{
  "dataset": "simulated grey scan slices of phantoms with and without marks",
  "crop_scale_min": 1,
  "horizontal_flip": false,
  "encoder_stem": "deep",
  "lr": 0.0008,
  "steps": 11600
}
Rows from block 3 of the image encoder, named by matrix and row number. Each number is 128 + 32 x the weight over the matrix's rms, rounded and kept within 0 to 255. All counts start at 0.
# convs0: first 3x3 conv (encoder.blocks.3.convs.0.weight, 192x192x3x3), inputs 54-71, a 3x3 kernel for each
convs0.110 [ 97 121 134  78 154  87 113 118 155  80 114 161  82 135 115 150 144 101  72 131 146 128 125  89 113 142 178 163 135 117 125 104 105 157 103 117 118 163  95 134 127 186 151  94 152 162 105 138 135 165  79 128  62 138 147 156 134 164 209 104 159 164  93 117 157 103 125 112 116 150 136 108 136 173  93 146 154  92 101 107 126 125 101 105 160  96 107 197 178  95 101 117 135  93 135 130 139 159 138 183 161 123 127  95  70 138 104 106 161 139 108 165 134 114 106 120 148 168 116 157 113  89  76  21 137  78 157 179 126 159  96 108 123 122 114 153 159 181 148 155 168 176 137 138  96  88 171 139 107 128 172  72 121 140 131 106 100 156 141 145  84 152]
convs0.111 [124 113  88 107 105  78  72 178 142 120  89 116  92 147 151 172 106 120 119 150  99 194  82 119 145 173 145  86 183 151  92 154 154 130 124 136 160  85 108  80 122  52 111 103 146 120 173 131 128 117 139  77 129 160 109  95 104  65  99 132  67  56 148 117 149 153 149 116  94 106  96 168 159 129 146 153 109 159 155 118 117 116 105 161 107 143 108 136 117 155 134 122 134 119 167 187  46 151 124 126 136  95 210  78  54 133  64  81 165 100  84 162 135 152 210 145 109 135 139 150  84 121 165  78  65  80 173 150 130 123 111  45  89 178  70 205 179 162 206 153 131 150 123 155 163 132 172 137 129 168  76 144 145  55 144 106  46  93 121  75  82 113]
convs0.112 [131 112  93 135 105 136 126 165 103 147  72 138 156  87 154 142 198  83 121 148 155 126 144 135 110 105 177 144 116 133 130  98 142 150 138  94  57 107 121 120 105 138 153  85 129 156 156 127 116 123  98 123 108 130  74 109 174 122  91 166  92 147 117 121 130  63  92 185  98 136 161 135 135  84  82 118 121 136 131 145 134 130 126  86 139 110 140  99 184 162 173 125 115 120  99 129 143 130  85  89 139 140 105 149 101 102 152  98 119 126 130  70 161  79 119 165 170 166 133 114 118 158 139  95 118 121 134 118 145 118 127 162  86 150 148 117 123 124 133  87 143 105  97 128 108 127 177 126 143  95 102 106 117 181 147  93  85 118  95 152 104 115]
convs0.113 [130 119 133 161  83  72 146 175  92 130  88 142 122 141 121 141 128 188  65 129 128 129 155 111 145 134 112 150 108  76 124 110 122 157 157 133 120 116 106 120 127  89 160 100 149 116 102 137  79  98  81  79 131  91 121  96 128 105 111 115  92  94 106  94  81 173  81 127 100 124 149 101 124  88 138  97 148 141  95 140 178 138 178  84 141 158 151  92 149 120 184 168  90 144  87 109 132 174 161 135 168 122 138 123  87 165 142  75 165  99 127 179 141 133 136 135  77  78 152 132 191 151 131 170 165 117 156 147 176 119 119  86 128 107  99 172 149 144 191 132  80 191  98  85 131  99 109 132 142 161 124 123 147 138 158  74 108  88 117 108 194 167]
convs0.114 [ 94 167 117 113 129 153  72 168 129 135 120 124 162 109  88 108  61 116 114 121 164 160 130 140 123 175 118 117 201  83 154 112 151 175 120 145 128  95 133  81 148 143 182  96 151 135 145 144  77 154 120 139 144 136 161 212 129 132  73  95 126  50 171  99 103 123 139 182 125 101 161  98 113 124 109 149 171  92 113  82 138 149 142 146 142  98 127  82  93 118  84 122  88 106 129 127 174 154 113  88 135 134 101 110  49 111  65 145 192 112 121 166  77  62 109  84 146  92 116 127  93 167 179  95  84 169 104 118 139 111 119 151 132 135 133 121 182 170 115 136 122 103 109 138 180 164 140 158 131 152 136 101 112 130  88 130  71 102  90 154 170 125]
convs0.115 [154 110 134 133 122 112  98  82 101 123 100  98 109 113 159 117 151 128 112 141 194 117 144 116  95 154 125 144 158 117 167 121  94 120 154  97 165 142  25 147 128 151 113 104 152 156 114  94 110 140  74 124  89 157 151 132 131  98 132  95 127 107 163 112 114 135  87 114  86 167 160 151 179 137 142  74 128 137 128  93 115 165  96  58 155 125  95  78 112 144 183 135 123 155 100 134 116  93 104  60  92 103  99  86  77 130  67  93 106 161  94 139 134 180  94 135 138 103 137 102 146 136 104  84 100 126 178 140 159 158 105 119 125 114 135 104 144  96 108 110 135 115 124 157 138 112  58 192 164  98 108 183 206 155 123  89 154 120 132  46  79 144]
convs0.116 [161 120 147 142 127 170 112 178 198 115 154 168  76 107 142 167  73 140 113 124 107 137 164 156 121 146 139 109  98 134 113 124 154 164 173 208 141 107 148 163  95 131 121 113 130  72 127  76 109 128  74 117 175 202 173 113 146 108 143 166 148 113  86  91 140 101 100 137 125  92 143 109 147 144 130 149 118 112 180 142 115 162 129 109 143 180  92 159 129  72 121 235 157 126 144 122  92  45  53  64 156 133 187 143  79 109 134 138  94  94 165 151 193  97 173  69 107  96 112  96  92  99  83 144 124 149  84 138 173 168 154 129 164 132 144 166 133 121  97  82 123 117 103 171 151 179 173  62 142 106 124  99  68 138 171 117 117 126  82 104 120 123]
convs0.117 [197 150 109 171 204 136 101 107 109 126 166 102 108 130 142  75 133 139  39 100  86 142  77 100 178 128 115  89  94 149 107 122 150 107 109  94  45 126 128 119  99 126 161  95  80  89 106 102 140 113 111 158 112 111 165 152 144 122 151 124 141  75 108 142 135 188 162 144 119 148 155 117  91 103 123 149 157 163 173 128  97 118 140 137 125 133 111 121 134 131 105 154 163  76  96  98  68  67  82 172 165  78 110 119  66  59 112 138 123 125 127 121 103 141 152 128 155 120  58 122 105 138 100 145 110 135  98 187 111 175  91  10 122 126 146 105 111 156 160 129 156  88 119 169 167 146 154 114 107 166 131 124 105 108 116  91 107 167 135 123  63  57]
convs0.118 [104 129 104 114 113  71 145  24 105 134 150  95 124 121 101  69  98 108 178 113  98 155 122 156 128 115 105 134 150 108 117 116 111  51 128 139 165 153 179 146 163 127 160  22 132 100 115 131 176 149 154 147 111 141 180  73  74 172 162 172 105 113 106 121 165  72 105 159 137 149 136 143 136 147 122 110 175 142  92 127 135 105 120 161 136 161 101 112 136 108 143 106 122 127 170 121 132 161 108 126 132 153 135 152  84  98 120 111 159 149 133 112 135 119 117 150 114 152 128  63 119 190 120 137 155  72 105 129 151 197 138 127 130 157 140 166  92 121 166 121 111  74  91  97 116 100 127  99 139  86 114 102 152 140 181 114 114 174  82  81 126 117]
convs0.119 [ 89  89 137 170 132 101 129 162 146 134 126 165 110 220  70 132 193 202  81 114 146 132 150 129 137 136 118 146 163 156  99 154 132 155 101 134 136 127 156 133 144 117 100 109 159 153  98 101 118 179 118 109 155 113 115 153 139 149 101 133 157 139 172 145 129 136 135 134 112 135 146 151 112 126 154 150 128 108 147 136 121 162 133  98 121 196 158 167 130 163 147 172  54 130 132 117  83 106 114 117 138 128  81 105 119 106 162 177  70 121 162 127  66 154 139 116 123 144  94 128 119 130 171 168 130 139 140  78 128 102 136 129 141 115 138 108 150 166 158 137 153 174 130 140 147 180 140 123 147 127 107  76 111 135 112 142 139  83 160 117 134 144]
convs0.120 [119 127  89 111 142 119 161 125 143  84 128 121 113 156 103 100 110 113 100 106 101  77 149  98 126 155 127 145 117 148 107  45  91 121 117 137 116 124 101 138 104 138 158 143  98 111 151 142 123 129 142 131 152  79 158 141 177 170 110 124  96 161 140  84 116 128 136 112 137 108 146  99 166  68 168 120 114 140  66 108 119 152  97 152 148  38  89 115 128 125 136 145 130  83 121 139  91 110 186  99  82 127 154 105  76  92  90 143 164 116 172 120 132 122 137 187 149 131 138 122 169 148 153 174 136 125 133 112 178 107  83 111  98 114 138 132 109  95 130 101 134 174 131 153 120 155 146 125 119 197 118 119  69  83 137 147  56  83 160 136 112 149]
convs0.121 [147 138 130 152 151 129 113 162  90 135  65  58 113 153 126 118 107 141 154 156 126 128 162  98  73 170 130 146 171 137 149 125 129  97 134 139  70 196 153 157 162 132 132  96 139 151 119  89 140 136 102 135 109  99 100  51  72  96 142 104 121 162 118 170 102 132 178 133 105 132 177 136 126  84 152 116 188 149 129 191 130  81 118  92 150 128  36 125 176 105 149 102 166  88  88 136 168 135 140 171 135 161  94 114 165  82 112 121 117 212  96 144 178 153 110 126 129  77  69  77  94 113  79 111  55  97 154 134 131 102 171 155 129 126 177 116 119 173  93 124 111  98 127 156 114 102 115  89 172 118 162 150 101 128 112 148 138 110  89 102 120 156]
convs0.122 [133 178  95 172 131 116 113  96 112 127 175 167 109 181 117 126 153 110 145 130 158 185  97 149 136 139 131 107 165 154 108 105 150 129 111 172  97 129 150 132 135 124 159 175 139 119 137 184 105 104 124 144 137 111 181 147 154  49  78 120 105  92 156 120  98 106 142 148 156  98 172 141 108  90 143 118 158 160 116 152 144  47  55 172  87 135 173 135 143 149 148  86 109 141 143 138 119 105 145 177 147 147 124 105 119 147  90  80 109 126 142 119  97 158 129  74 115 158 168 151 150 132 127  88  82 134 152  87 154  59 174 174 120 127  88  80 130 133 111 170 101  98 104 126 169 134  83  76 125 116  65  91 100  81 132  91 145 134 159 179 113 114]
convs0.123 [144 130 142  99 132  99 152 175 137 127 131 134 100 109 125 114 174 123 110 124 152 127 117  80 138 144 110 110 182  98  83 119 111 117 165 157  94 148 127 114 105  76  93 135  93 107 166 124 147 149 120 146 121 136  88  97 121 122  38 135 146 104 110 136 189 194 160 147 134 151 165  92 146 100 114 161 143 163 133 108 133  94  96 136 128 102 146  90 102 116 119 163 187 166 193 156 107 192 128 123 151 123  75 170  68 150  84 127  81 173 190 124 176 186 117 119 195 120 102  90 136 120 119 146 132 134  87 147 205 123 103 154 162 129 177  78 155 112 136  74  94 112 123 159 117 157 120 119 143 151 153 140 114 103 152 107 142  58 155  91  75 139]
convs0.124 [128  82 159 109 131 148 186 133 102 143 128 138 109 142 150  97 131 187 128 132 169 132 119 103 107 125 106  94 105  69 121 110 105 167 102 173  74 128 218 104 150 190 145 100 103 162  98 108 110 159 159  90 138 124 202 102 136 121 167 140 121 104 140 132 155 142 122 155 166 121 139 168 139 119 123 117 105 198 137 129 140 130  43 175 179 119 162  95 102 217 128 123 135 172 110 121 144 104 204 181 142 174 113 122  43  99 105 117 125  87  80 139  78 111  89 131 171  80 142 143 182 125 168 165  96  83 142 112 115 103 166 105  97 130 150 129 155  79 128 146 117 133  93 168  94 129  46  89  71 122 110 105 178  78 103 165 165 129 140 122  94  70]
convs0.125 [149  76  45 163  95  91 161 213 105 144 101 135 131 147  82 111 205 106 106 126 122 107  94  84  92 109 100  75 113 152  87 120 138 122 133 103 108 135  60 102 147 152 109 121 166 158  72 112 105 159 118  64 161 127 110 148 121 149 165 167 103 162 154 139  64 124 137 159  85 106 153 137  96 135  72 133 165 157 141 151 174 183  55  34 201 154  35 142 179 109  92 123 149  84  76  75 133  78 116 106 168 135 103 164 110 109 133 157 105 139 118 123 142 173  71 102 141 131 107 131  89 122 111 100 142 130 160 155 121 134 156  97  97 128 107  92 127 117 104 158 160 129 163 131 165 131 141 174 160 116 164 151 117  84 104 117 128 125 163 129 148 142]
convs0.126 [114 119 109 150 144 131 128 130  88  68 155 127  93 114 173  97 103 197 118 139  94 139 113  95 133 120 128 129 148 139 120 131 139 136 145 147  85 171 108 134  88 129  87 102 109 105 160 116 167 135  80 170 102 159  94 119 112 128  74 144 128 124 200 154 106 134 188 128 143 127 162 123 150  95 142 140 129 191 154 148 168 143 178 127 165 117 112 153  69 157 115 147 152  91 177 206  72 188 164 150 159 170 120  56 155 166 105 158  93  86 171 103 117 129 142 104 143  72 195 153 111 120  93 134 126 135 107 174 151  78  78 134  87 112 112 104  69 116 124 142 128 157  75 150  53 148 170  71 127 221  73 113 181  95 116 113 148 179  51 216  97 129]
convs0.127 [146 185 114  68 203 124 116 160  90 124 127 107 156 119 137 175 129 124 131 136 198 142 125  62 144 135 122  81 126 104 127  44  98 110 132  54  78 150 140 128 172 108 120 106 113  90  99  98 143 137  86  99 116 143 121 124 135  99 126 149 173 168 121  84 156 191 123  98  97  81 136 131 158 124 112 152 119 106 121  73 131 145 122 132 156 103 131 115 117 122 208 136 105 143 143  86 124 142 104 125 155 124  97  74 130 140 161 109 139 146 192 135 156 151 116 131 142 152 109 124 156 137 164 141 125 133 129 126 185 154  81 116  84 150 125 125  82 171 120 151 189 152 131 108 106 128 114  94 145 109 105 135  75 110 146 136 117 174 140 135 133  85]
convs0.128 [139 177 179 161 165 130 154 110 121  89  70 125 112  70 162 119 108 152 171 124 117 144 119  94 105 102 124 130 107 160  79  98 124 136  67 125 111 141 110 109 155  96 141  88  81 163 173 197 193 119  72 191 100 126 126 101 112  84  68 139 112  68 157 123 214 178 123 110 213 156 113  66 130 156 123 131 193 148 155 101 128 116 186 204 127 148 111 134  75 123  54  64 131 104 212 197  97 167 165 127 125 178 184 135  72 141  77  83 122 139 113  54  81 162  70 156 155 142 153 190 185 178 129 202 115  90 114 174 165 118 129 149  69  88 107 183 162 113 143 140 111 107 106 101  90  73 127  62 133 175 116 101 182 154 159 148 161  97 121 115 124  93]
convs0.129 [146 124 131 174 128 120 142 145 132 116 176 134 150 129 111 134 116 130 130 108 102 113 138 150 109 115 139 107 106 130 121 120 116 106 153 118  79  87  80  81 168 150 119  87 112  88  90 129 157 120 152 132 134 108 166 154 107 184 149  90 154 165  97 134 123 130 169 161 105 178 215 105 128  76 149 125 136 105 127 130 110 143  55  91 183 155 139 152 126 158 188 173 133 100 115  84 152 122  97 112 210 161 174 150 142 180 140 185 138 137 171 121 102 162 130 119 109 122 117 220  99 117 162  97  88 117 114 133 158 161 115 128 156 118 142  97 145 131  85 176 133 155 191 131 156 107 168 146 161 153 144 146 104  49  48 100 121 123 143 138 110  84]
convs0.130 [121 124  76 102  73 100 164 146 110  84 138  89 165 138 104 150 149 150 126  71 111 130 153 186 149 178 125 144 121 206 131 211 171 125 162 116 149 134  98 112 123 150  85 151 127 164 178 198 181 155 170 167  75 182 159  45  69  77 152 123 133 180 111  74 117 126 105  99 137 116 165 133 118 120  91  97 118  97 182 133 125 106 135  94 120  69  91 187 120  67  79 137 132 123 113 141 178 141 177 141 126  87 132 152 146 135 141 107 129 126 100 133  79 122 175 111  99 154 128 107 167 147 153 151 146 149  54 111  60 132 167 154 148 145  64 129  45 113 135 144  81 107 177 138  84 135 150 125 122 165 126  63 145 139 127 140 153 143 142 120 132 111]